Rows from block 5 of a small spectrogram enhancement model, named by matrix and row number. Rows with one number belong to one channel. Each number is 500 + 50 x the weight over its row's rms, rounded and kept within 0 to 999. All counts start at 0. Numbers have three digits each. After the name is the row's rms in percent of the matrix's.
After each channel's rows are labels from the 100 clips, of 14976, where the channel reaches its highest value: "peak in band" is the frequency band that holds the peak. Only what is clearly more common there than usual is listed. The data: synthetic speech, music and everyday sounds put through simulated rooms and audio effects.
# convs0: first 3x3 conv (model.decb.0.0.convs.0.weight, 256x512x3x3, each kernel summed), inputs 172-257
# convs1: second 3x3 conv (model.decb.0.0.convs.1.weight, 256x256x3x3, transposed, each kernel summed), outputs 172-255

convs0.4 089:411449568420478500426559496440415438522489487396467538416525404439489527370525441505478432437489492541535494521529462402526493448483509514439493552545555498483563493473478501546566531496563550512475577519483523481462575513497449515547469566484613394538499587
convs1.4 088:529520570463475469570504515499512494473485612477590531533495505487589505489450537377475493527511501405389386526490454479543466516499455585431486536526525490476463515440466549385487493454526499455452482460541433519394563667552537480525517535495591502529
peak in band: 500 to 1000 Hz

convs0.252 105:542457551474392430537537443435497469500412518521530394570400514392499492475535519507488489521499512550395522496491558402412476490407553533565497534504559532515437503546548502495461511548439487575401446588448432412404479506576474551423474440515416489485499520
convs1.252 114:422495477513499477491570534575482459496466560492491466501487528433535539444661633420455506514506433482594540488406523496448494446438549520549445477424550448545402567451468507508468542461482532519460453504532459454520481501544497545501496548586499349528
peak in band: 1000 to 2000 Hz

convs0.17 118:412501552475457504446489456496485474501460440416554503515456528506535457499480511455472413463442468504529495470541498516553504504487516442514496533491467472520549568465537475442477495514490443398498511470407449430473461509628456463545526472544516523495500523
convs1.17 116:487594435399587450498394540502458456470558547428450510499557484492543520586518510556464535469448516500509508441571548610505514561446447428478518465605586512486557517507432473630492419585472573527550480538528473527533440523454507536567546437493452537477
peak in band: 1000 to 2000 Hz

convs0.219 093:503466491469496461577454535574576602431548451558443483549559483618420539495567468600555604585451543561571475458497508476549472492539432458559442484432471401519585505442521610485617440499507606416500472586635594550466608503514542441468480495455573505485487493
convs1.219 094:486548571456475475528514522504479395536519491534453520536539516495472546496538522459471427511489574557480523458496454576503463597416475539441545516519495458442555525611401417580568585541539537490526603490515452501464462471522539461499475444491434573524
peak in band: 4000 to 8000 Hz

convs0.83 094:513510440526638473473448526541508526538460446529472465464415446439504518554503466478472479471542499465475501432514537509554503440464593440563557547509539474544498452425445386410553454516413414504393507530504468484465503526425542492544496427501496601555405379
convs1.83 101:561466544410550497544433429551439507470496485461464499578516475591535529522457449513459559511370495529471557488527469547503391525579430493555518511523555469555524434432463455482407508548448468502554516533530519502539462416381418495542422472520507553522
peak in band: 1000 to 2000 Hz

convs0.85 104:471435458563446489472575489382494534391474506617431583527544483499565472428592511504561539463578492417434486416496507525561464493495402555564441470496504470504577531524477520516480561514477519433456519457506564481447569497348513491471492502523405488530375458
convs1.85 101:559520426519537513537422477598458457420515508415435550509538501505545562458485569605446486490518472452440507481481460488527619554453412573476532537484591445512597571504400478536532385531500526500470453539604512548430577429504465528516464452593549567471
peak in band: 500 to 1000 Hz

convs0.84 087:572573399482518541526445534511462543478485534521574455494486554559420422449481486516429571656578532546484553570518451482550529547530501478497501642585549491512474461614507501584555553493500513562418510435415376512476578445399578485473565506448412445464466428
convs1.84 085:431453540550499424565510579537522506602507522448557529490558513562514432420543608499609539458599567416527492492490384495491475503528534549503450408543441439533483458568577446479498442456513480473439564494427526482485522561557594570502462450486476478486
peak in band: 2000 to 4000 Hz

convs0.100 118:481502577441575501492476399530490470502529507438592475452528494614471502521555582532394464510515554474509504554454493491525448492499471646438476428536517443531502507545429524458435423444529466501477492475487529440484531527647496515478499549462520546503514524
convs1.100 115:543536510456404470496590495402510493580528538510506526448454487522375437537528499512509541498473530394557451525550504572458497446620592468575524549496566473458599530564561481533537454497481470467418535501381510572476548576521529464466539606618569497526
peak in band: 1000 to 2000 Hz

convs0.134 107:550497422492484550567438490459441495519447576424497574501457448384559400450448549541414520500427476584406396413492456491475451512520491549486438524531490467550508524407463443491510483474547466530485478485541489508457537454421505502577475446510513520411462569
convs1.134 103:461536502468510505533505429535482420460552596473432409529469529543576503481494563536462491566528540517594592485519476429502586520446464495516486563481453531460531501537486568472435531417484489454567465376528540604536432450509517474476428513514517526478
peak in band: 500 to 1000 Hz

convs0.167 129:518508663645532473438423442463472493455588470498587476552495498470534481545538479457529516510553427449517534458499499548474470441558541409504519575563457492439479511515490556522463607485488520564455613525460420564471437405612553544500532463531427431478422475
convs1.167 111:465612471547487544542469563464608521490558560523586588555449607551508455579377453530436474416563492575482567461424537537511460556597463499517486481487493454486465522625584447518481487517500447518462496478514544513487497444543450482486498552522541526517
peak in band: 2000 to 4000 Hz

convs0.105 113:432437478516462427532418570473524444538495518625536495475481510568493465514553486522499518401581563531585442491518498459425469517561588485511520455509499472526497624477423528529573537480535522501516501460525436443443480484524512481538532547492570536391645492
convs1.105 108:471471460532493474439608531405528505528506467477441548500525467547433527552466493534522491463408482489593553535546432492467460456491455457536492504505543457495545549502378422535581500496547509491544540530498548451460560370563537488561381488508521515432
peak in band: 2000 to 4000 Hz

convs0.47 114:555550490507472590427404457514486540507445524529482513488466539544447472498521501499512596478494538485526539568510553525493537573445470370492551509500465512510503597522427465513494481451487506495508385472496475491483515509463544506506516558549587533482547423
convs1.47 114:515480405447601489475500412563453486475422409510521511553551507554550561518427530539481474465531413455513557517461484580484477469404447567341599484476510545518507545467519520531457538526413478489519541509552584498474446470471492541485555465532549457406
peak in band: 500 to 1000 Hz

convs0.165 089:438473511494548593534467429475553563490528508476499489511446624512430429371477530455479463517492496510484443407467482510553459469581548397490459616537494613462355431492458489462531473466456605508466590506514465543463564457448401418499384473461483483505475525
convs1.165 092:490515494414500495404470533487455460449585497431540517495531576531444430559491504462462460506411521542436430458529442538602492528514466512462510540455514511531513442453492475505478461381466430518481440433597444480456462579603469492559508566480598505417
peak in band: 500 to 1000 Hz

convs0.195 094:486498644454499518601418442511487554428421445452490498466441486484522528546508443508528437533486486453438511558437489492483505507546504531435538481545482512474512588448386448577521495447553498568452479445529486445514483456503496530519448548515550462458508470
convs1.195 099:512529578434559446409567448502644570588453603459443508459462449533502604436531482493485480557472492502517566512533475478504523444503580427557497549532461456537501507467508487468520527561515483391378453516586421492518446501508500442465539481395440502637
peak in band: 2000 to 4000 Hz

convs0.73 088:497502455607528533522473528478450474478500483530471459500556503441474454469404406527506460586397574393486533533591443564417478492499607361528533487543500566464515462525462463413471493399507524520483467514480430447434506491389549473591636497479521451473518493
convs1.73 090:485543490553488443481457489424482533571554499582525510488497503554362533437434539510610453422498494483585506574455415516428535503545544447483521541484476468449541558499553458512511543505408449484503523507431531491553527577489500487543541449515528459501
peak in band: 2000 to 4000 Hz

convs0.209 110:528517482494629425581467474562494576517552473554576475517506466436528567485583490503491458513518478497482515440447494523506482505547399418509463418501504409445508521491471504474523472546556487468458478492461454511515604523440508541431509521486507475388451479
convs1.209 121:494477582452430433589464457509453423419432431527474480443476586507565499440454516478573556514515431462488445567538495510509446442417470564522541512550442597522464446417675492505537503492515479530492492554463434540494573564426546417538508481469603495376
peak in band: 2000 to 4000 Hz

convs0.199 094:491479571482563437577578505544535568584466494547455520488452535495447475460502491514489651504555550471636490461495478424463413524466402472455508422478573459490531506382469431498528537493461512484538502521484485483465414502431475461445444509437465586458385530
convs1.199 087:455457502479540517482532446500509556503419501408611502577550525532494543554376531523515490511508568504536455507444517455443592487529475453543512436488404506480452491518465543566476475379455483430530526571544538546464492590529517486534466528495593549438
peak in band: 1000 to 2000 Hz

convs0.112 091:455515501542594508455516505503494476462605425474439483549467538550502488553545465464548561529536492551504590451472464555503556508461551459567507508580455518493473463529511557461465510578449470510447522490453449508563463449430453354482420475517447538439527485
convs1.112 084:399588425473467485475535537450479545453461533458559436437462491443499520565427569536487582510578417410556554490486524535414441476574535523456508501508585448500502534574482404543467459548545465549530573576505571501473454423482610397509489375507482470509
peak in band: 1000 to 2000 Hz

convs0.95 099:550482527409433515563475486530587518559461550458550456484518501530478477466495508523502559425485485442549449697529408512546480448461449473500481378461560500468487443528525558480504509448577431506520546490491521494583455484535584518474438560538556479469569602
convs1.95 093:357507451450534402566547547555512407528515499551513593418415540511491516479526462557554430465538565517468506576476523484517506483497476461570561508569436527504465524480532511515512548464520456597489574569458509502503496482469497598484526534613432535566
peak in band: 4000 to 8000 Hz

convs0.187 095:512529525557536545468479530439524565497639497562503504516589460523450486538487499584518616430554459546470517429468544507479517510525507395479555500502459493458529518486483483516527644491458520412480551541417558525464488452435395569485502476554510562488461462
convs1.187 088:532541557469462446430523604542485448511563494457559535484522439520438494555517454508507491535415482550493419555510526495587442481532478464465574541510558508590472415443509536549524573521533504522493479471520507540478468516469558553439543485478464500521
peak in band: 1000 to 2000 Hz

convs0.223 111:532541484454424433490561563445572440496371493581477565575513451583538522478590502452484628513539544569572524521530512541510491515472485452438418530425480534614608513545502601503522566472460481517504471480548464468481520466483502459471472555478445533400540610
convs1.223 099:435557470538487505535572511479598493521455589539536574497485490482513590552535467541519547476497542521606445473507533501505580524550473498516606593535543489529525555421453541511535438464541509545415480539546470566535584527522549452406532499469497536594
peak in band: 4000 to 8000 Hz

convs0.236 081:450520481558511555512452525545576552537470471459522550409479523494471443456516517467578497471416454446673467470541496574408529427384503497407493499483508510494450554506502520517550509468548574596618460442548455487506502583473481549564543490396523569465525459
convs1.236 089:478525507457521601450551584405484499582450578470503480581541520428440510548515533468534534494576528548544427493559479538469495489460575488488590499488579435613568521466515509518455442519487477523490496508589478534433519492478532499517561474489359520544
peak in band: 4000 to 8000 Hz

convs0.44 102:418577504506491478485433524537516554483416486494514484537496455566554443458535509480525464504462460483560476531516502387542418463514512483476451550566521456533484499444472496598471470528572446560472409466495492484554514487481473491589434479525448538501483505
convs1.44 099:546520364560588544488581520532478507561424550506576501622517512553510540533441493574460431486543443523488476500481488513501441521417418545412573544512535469520431549466483449425462558515512521460488541575536566469445551451508444426453443404423468468447
peak in band: 500 to 1000 Hz

convs0.183 085:519487428520410512530518582444556443602480399497514448476490575530590404462538471489502514483436511442550517529556476490532524484465516502399446522558507437543567525573467538546461475512495512501423579487503474503530373524563495516447516487493466599489415419
convs1.183 092:506431602573513437463470564470567453447414498526513523485545508488554487483528382474564549527476487578615317577545481433512525630626560490506518446444492541511549536460529394485574460541622524547465602557474517508443546536436576469444477494409481494503
peak in band: 4000 to 8000 Hz

convs0.28 099:527517513462558559484471520465508544502409545460524484663581495466532441491505430483515627553607510548574545424491533492550512479367437614493500537461519480503502508542459565531457542475528549572561539500472559557479553547516443507579528653539482464465542559
convs1.28 101:562547461510510486517559462410429553469348470515491504403490531537504484515533528532489414498417486550438501436474484551460490512508523567482460479452549555427361467587504458555456456590435482470530529559502532411413504545521492395444527527540505525489
peak in band: 500 to 1000 Hz; 1000 to 2000 Hz

convs0.98 111:480559493399418442442517521456503514581496462435571473537370505562489490522468498532488525579505571472549498542471448526409478523553501587421594452481507457471467470566457545502471511475457485488460589438451497485509513487548575472476459504483482506454443566
convs1.98 112:519466469480561559537492564507482445449436511551622481462455508469443554493436544503446435456580508610502461487440569452447463540429495437479520603492430463551479456478584556469430461559502521542521498473414445457499495443510506430439498438489444493489
peak in band: 500 to 1000 Hz

convs0.75 095:468530456460503491486507479549487504465502515413354434582517469565471421552544497435456526521462505487425502406466471535557510496484496436504418468551492523511466621355544492520490518516526553468538497510488444491400502481512461483543435459488509545459472541
convs1.75 092:541532437398561515508471547474429427462475531523489580532553417591524595550433484591503482543439561481528533419520500477370538452479448440378440473485557439478592490449510440466473500548394573560481529474475507571499495464492456465480458410508538427405
peak in band: 1000 to 2000 Hz

convs0.6 104:535496499558503555451478451524491559461558496504440554562509560565538471435419498505542491555548543496414524465565519548479401455487556512482403532471555479450470581471476527547588517544545441505527550534455497487404563530441534539495515468546472513512418515
convs1.6 098:517519416521471534542495483642491486332468492536523568515402481448481576553532506466532511474443503514521438483538540445518541490529402503468524567468588521444422494481526570436461579461518542567529525510514535511519525549515382494485515381453527494478
peak in band: 2000 to 4000 Hz

convs0.225 092:467536544488489557567431505473508374520487581491485575408437498537633516541500535505595475538438468462438510503476404441584567543469552426564489485483448519498426506494507560471456510438525412456575524480515419535479445475597492512487497433467414328497526531
convs1.225 088:421550507540528436512530493530522498405475561461477534513487552452474577425435463532434514520541478487481453513481513497429552580508488419425548513482554573496491655483427509511503489421461488455495404537518515499499567518525439567470454447470596503449
peak in band: 4000 to 8000 Hz

convs0.117 092:446543513503374489534455393539596534496516509473540516436558471395513529524428595495501459491511490437519546446408552544545458503516486533550545512481594619472466521520487407433438467496469562474401569604488534448556474549460412588444486559575460534423469449
convs1.117 100:552456512443496536492524505548412575463444464473514482448509549454582477481441480477456546483487452505524494452468448497569492529467564598451457540468449509526446539544405497465493431492542561501516599441545510419418548507528485461511510627486475538498
peak in band: 500 to 1000 Hz